A small image VAE, trained from scratch: 5.17M parameters, 14600 steps.
Rows from block 14 of the encoder of a small image VAE, named by matrix and row number. Each number is 50 + 12 x the weight over its row's rms, rounded and kept within 0 to 99. All counts start at 0.
After each channel's rows are labels from the 100 images, of 14848, where the channel reaches its highest value: "patch colour" is the nearest of a few named colours to the mean colour under the peak; "top examples" is what is common among them. Only what is clearly more common there than usual is listed. The data: simulated grey scan slices of phantoms with and without marks. In brackets: how many of the 100.
# conv: 3x3 conv (encoder.blocks.14.conv.weight, 192x192x3x3, each kernel summed), inputs 128-191

conv.150:33 39 42 34 52 54 50 49 24 34 34 55 51 59 30 32 52 42 43 32 49 46 29 52 51 42 54 47 23 34 49 40 56 47 26 63 35 38 49 36 34 50 45 39 45 43 42 40 37 56 44 48 35 44 38 41 48 51 26 36 42 51 26 36
patch colour: black (100)
top examples: noisy (67); streaks (59)

conv.137:60 43 53 44 35 51 51 46 64 29 39 50 49 47 48 42 43 48 42 42 51 50 52 43 45 62 43 58 50 31 61 37 59 56 40 29 49 40 55 68 28 50 42 47 33 30 54 66 40 87 53 60 46 48 52 49 58 62 48 34 77 45 41 47
patch colour: white (100)
top examples: belly (92)

conv.19:48 39 24 66 55 48 58 22 65 45 41 37 77 50 61 40 43 19 80 50 40 44 48 50 21 46 48 43 38 50 32 52 41 37 32 38 53 45 54 60 52 39 72 64 41 56 19 51 60 57 40 43 44 47 44 49 29 51 37 37 48 41 38 59
patch colour: grey (99)
top examples: head (100)

conv.79:73 64 53 47 42 45 44 50 26 45 59 46 53 57 54 53 50 51 45 46 54 50 65 59 45 56 47 75 64 56 44 61 65 48 59 43 45 38 53 35 81 55 46 63 68 25 33 57 29 55 78 68 53 60 48 38 42 50 38 69 47 78 51 53
patch colour: white (40)
top examples: chest (74); bright spot (46)

conv.86:51 50 31 55 58 35 84 25 77 82 44 46 41 51 43 32 46 51 39 57 46 49 52 48 62 43 50 50 46 56 67 40 45 63 53 47 54 60 58 57 44 40 49 56 60 63 36 36 59 52 52 50 43 43 69 33 22 62 42 47 31 67 57 54
patch colour: grey (100)
top examples: head (83)

conv.54:36 60 51 64 35 59 51 57 24 34 40 48 63 55 31 31 47 27 60 26 41 50 44 41 40 35 56 32 50 37 43 54 74 51 58 52 32 56 48 68 41 53 32 18 40 29 58 38 64 38 42 42 42 41 47 52 18 44 21 29 42 48 48 25
patch colour: black (100)
top examples: streaks (99)

conv.93:54 54 45 32 58 45 58 30 57 69 39 31 47 47 55 54 44 52 42 50 33 41 46 59 55 72 36 66 55 61 56 56 52 53 53 56 65 56 41 37 51 27 73 63 45 62 45 50 57 56 65 62 57 61 49 44 51 62 61 71 48 37 62 48
patch colour: white (89)
top examples: chest (67)

conv.43:61 64 34 56 45 38 46 36 39 47 30 38 53 40 37 59 43 47 51 50 42 46 45 63 21 14 51 39 47 71 33 45 58 47 47 40 63 78 47 38 56 42 34 50 31 42 34 54 33 51 46 46 28 50 57 45 37 69 57 52 46 53 42 52
patch colour: grey (89)
top examples: ring (38)

conv.132:36 59 53 35 46 48 38 44 40 56 43 42 46 55 42 16 51 28 36 38 49 48 51 29 33 34 50 29 34 46 47 38 52 43 33 46 47 61 46 40 46 48 54 42 30 39 49 48 74 41 41 30 29 50 44 45 50 33 41 40 35 52 29 48
patch colour: black (100)
top examples: streaks (87)

conv.119:50 28 54 37 59 30 62 48 42 51 76 40 41 37 71 61 36 39 48 34 40 31 33 58 48 55 36 37 46 61 57 66 71 72 56 59 53 81 39 81 66 34 43 55 64 45 43 62 47 54 60 54 66 49 57 31 48 51 50 59 51 59 47 57
patch colour: white (43)
top examples: bright spot (43)

conv.105:60 33 21 49 50 49 50 44 49 55 45 31 40 18 34 45 34 40 44 61 35 39 20 52 44 62 35 56 52 62 42 36 63 64 46 56 65 57 41 42 50 46 54 62 46 54 32 53 44 49 42 48 56 51 44 37 14 34 63 61 46 54 54 57
patch colour: white (89)
top examples: chest (52)

conv.14:75 61 52 43 54 42 46 50 43 63 44 39 58 46 60 55 34 64 37 38 35 33 41 44 43 37 37 57 53 48 28 47 81 57 39 32 51 71 30 49 47 33 53 62 59 46 53 54 56 52 31 34 44 27 66 43 47 47 49 51 48 33 49 68
patch colour: grey (84)
top examples: side: right half (70); belly (54)

conv.104:62 15 49 39 46 30 54 48 44 55 72 33 34 40 68 53 37 41 49 59 41 35 31 51 43 37 40 55 47 55 46 55 64 56 42 13 56 71 33 51 55 30 44 52 52 42 38 62 51 55 48 49 45 38 62 31 43 37 64 61 50 51 45 67
patch colour: white (56)
top examples: limb (56)

conv.117:33 40 40 50 38 56 26 60 35 60 63 61 67 26 42 37 55 46 56 43 50 47 51 49 50 36 52 43 39 38 42 52 62 58 52 74 46 45 56 65 36 55 35 40 47 31 41 37 52 40 47 42 46 31 37 54 50 37 26 34 45 36 44 34
patch colour: black (100)
top examples: streaks (76)

conv.57:48 28 32 34 52 38 42 36 78 30 52 41 77 45 47 26 48 41 68 51 49 42 61 50 40 50 44 43 42 67 72 50 62 51 46 49 70 77 46 60 29 54 66 58 63 60 41 42 77 53 41 56 68 59 35 44 38 45 63 52 44 45 58 37
patch colour: grey (98)
top examples: several spots (72)

conv.29:56 46 46 51 52 49 66 42 74 45 70 50 22 47 49 39 51 67 44 84 51 56 48 52 67 74 45 64 67 53 67 49 19 50 72 48 40 18 54 32 65 58 58 64 69 67 50 65 57 47 52 69 71 60 57 46 52 44 54 62 55 62 58 58
patch colour: grey (99)
top examples: chest (82); noisy (64); streaks (57)

conv.113:64 72 41 40 59 29 41 36 57 57 68 29 37 40 62 67 26 60 59 54 22 24 40 55 54 68 28 58 53 53 60 59 65 60 57 50 53 50 22 65 49 28 50 65 72 58 38 50 59 57 53 52 56 60 56 37 59 50 61 56 48 34 54 57
patch colour: white (37)
top examples: chest (61)

conv.120:53 61 60 52 31 47 37 37 42 43 53 52 40 49 51 29 55 33 48 61 60 44 48 52 47 45 50 39 33 44 32 26 28 42 21 35 40 55 51 64 39 59 44 47 51 49 31 49 52 50 39 45 31 32 45 40 39 39 26 45 41 43 48 46
patch colour: black (96)
top examples: limb (67); streaks (62)

conv.183:40 66 30 50 78 44 48 43 50 30 68 49 48 29 23 50 30 39 74 55 31 52 54 54 45 46 27 43 51 63 71 46 45 51 89 59 53 57 27 51 53 37 77 51 45 62 47 47 82 57 45 64 74 72 60 54 30 55 54 66 31 47 55 46
patch colour: white (35)
top examples: bright spot (38)